config.toml
projector_hidden = 512
projector_out = 128
init = "orthogonal"
lr = 0.025
Rows from block 4 of a small self-supervised image encoder, named by matrix and row number. Rows with one number belong to one neuron. Each number is 128 + 24 x the weight over its row's rms, rounded and kept within 0 to 255. All counts start at 0.
After each neuron's rows are labels from the 100 images, of 14976, where the neuron reaches its highest value: "strongest on" is what is common among them; "peak on" is the class under the peak. Only what is clearly more common there than usual is listed. The data: simulated telescope pictures of galaxies. In brackets: how many of the 100, against the usual share in percent.
# fc1: MLP up (model.blocks.4.mlp.fc1.weight, 768x384), inputs 240-287
# fc2: MLP down (model.blocks.4.mlp.fc2.weight, 384x768, transposed), outputs 240-287

fc1.134 [128 128 128 128 128 128 128 123 157 164 102 128 128 128 128 128 128 131 130 128 128 128 128 128 128 128 125 128 128 119 128 128 128 128 128 236 128 128 124  93 128 128 128 128 128 128 128 128]
fc2.134 [128 128 128 128 128 128 129 128 134  94 128 128 125 128 128 117 128 128 131 135 126  95 128 128 127  94 128 128 128 129 128 123 128 128 119  86 128 127 133 128 126 128 128 133 128 128 128 128]
strongest on: many stars (85 vs 35); round elliptical (32 vs 8.9)
peak on: galaxy (45 vs 15.8)

fc1.737 [128 128 128 128 128 128 128 119 179 205 155 128 128 128 128 128 128 128 127 128 128 128 128 128 128 128 129 128 128  46 128 128 128 128 128   9 128 128 128 158 128 128 128 128 128 128 128 128]
fc2.737 [128 128 128 128 128 128 128 128 122 255 128 128 130 128 128 128 128 128 128 106 129  89 128 128 128 120 128 128 128 128 128 122 128 128 127   0 128 128 125 128 128 128 128 128 128 128 128 129]
strongest on: tilted (64 vs 18.3); winding: anticlockwise outward (38 vs 13.4); winding: clockwise outward (36 vs 13.6); barred spiral (32 vs 9.1)
peak on: galaxy (74 vs 15.8)

fc1.114 [128 128 128 128 128 128 128 115 163 149 127 128 128 128 128 128 128 174 131 128 128 128 128 128 128 128 130 128 128  90 128 128 128 128 129 110 128 128   0  53 128 128 128 128 128 128 128 128]
fc2.114 [128 128 128 128 128 128 127 128 131 139 128 128 192 128 128 130 128 128 133 134 112 133 128 128 130 142 128 128 128 128 128 107 128 128   0 128 128 128  51 128 131 128 128 131 128 128 128 129]
strongest on: tilted (38 vs 18.3)
peak on: galaxy (42 vs 15.8)

fc1.633 [128 128 128 128 128 128 128  99 138 165 129 128 128 128 128 128 128 250 132 128 128 128 128 128 128 128 128 128 128 110 128 128 128 128 128 136 128 128 115 112 128 128 128 128 128 128 128 128]
fc2.633 [128 128 128 128 128 128 128 128 127 110 128 128 136 128 128 120 128 128 128 103 132 193 128 128 128 255 128 128 128 128 128 128 128 128   0 137 128 128 134 128 129 128 128 138 128 128 128 130]
strongest on: many stars (88 vs 35); round elliptical (31 vs 8.9); flattened elliptical (25 vs 9); kind: edge-on disc (25 vs 9.3)
peak on: galaxy (61 vs 15.8)

fc1.38 [128 128 128 128 128 128 128 155  64 179  84 128 128 128 128 128 128  86 128 128 128 128 128 128 128 128 129 128 128 255 128 128 128 128 128 111 128 128 232   0 128 128 128 128 128 128 128 128]
fc2.38 [128 128 128 128 128 128 127 128 129  28 128 128 133 128 128 127 127 128 128 118 141 163 128 128 129 115 128 128 128 128 128 102 128 128  99 136 128 127 134 128 133 128 128 133 128 128 128 130]
strongest on: many stars (88 vs 35)
peak on: galaxy (41 vs 15.8)

fc1.104 [128 128 128 128 128 128 128 121 123 188 151 128 128 128 128 128 128 133 127 128 128 128 128 128 128 128 130 128 128 211 128 128 128 128 130 108 128 128 255 129 128 128 128 128 128 128 128 128]
fc2.104 [128 128 128 128 128 128 130 128 127 132 128 128 163 128 128 123 128 128 129  99 127 161 128 128 128 226 128 128 128 128 128 124 128 128 111 122 128 128 115 128 122 128 128 125 128 128 128 129]
strongest on: many stars (75 vs 35); small (55 vs 23.9)
peak on: galaxy (48 vs 15.8)

fc1.347 [128 128 128 128 128 128 128 151 204 255 125 128 128 128 128 128 128 185  93 128 128 128 128 128 128 128 127 128 128 117 128 128 128 128 128   0 128 128 166 255 128 128 128 128 128 128 128 128]
fc2.347 [128 128 128 128 128 128 130 128 130 126 128 128 118 128 128 127 129 128 128 151 125   3 128 128 128 211 128 128 128 128 128 127 128 128   0 139 128 128 123 128 127 128 128 133 128 128 128 131]
strongest on: round elliptical (83 vs 8.9)
peak on: galaxy (99 vs 15.8)

fc1.283 [128 128 128 128 128 128 128 102  93 226 135 128 128 128 128 128 128 149 127 128 128 128 128 128 128 128 129 128 128 149 128 128 128 128 128 227 128 128 120  12 129 128 128 128 128 128 128 128]
fc2.283 [128 128 128 128 128 128 129 128 125 108 128 128 142 128 128 132 128 128 128 134 143 145 128 128 129 198 128 128 128 128 128 127 128 128   0  63 128 128 119 128 123 128 128 119 128 128 128 129]
strongest on: many stars (91 vs 35); round elliptical (38 vs 8.9)
peak on: galaxy (61 vs 15.8)

fc1.592 [128 128 128 128 128 128 128  79 105 186 178 128 128 128 128 128 128 255 112 128 128 128 128 128 128 128 126 128 128 133 128 128 128 128 128 103 128 128 156   9 128 128 128 128 128 128 128 128]
fc2.592 [128 128 128 128 128 128 126 128 129  59 128 128  66 128 128 126 128 128 128 118 177 140 128 128 128 255 128 128 128 128 128 129 128 128 145  98 128 128   9 128 133 128 128 143 128 128 128 127]
strongest on: many stars (79 vs 35); flattened elliptical (29 vs 9)
peak on: galaxy (59 vs 15.8)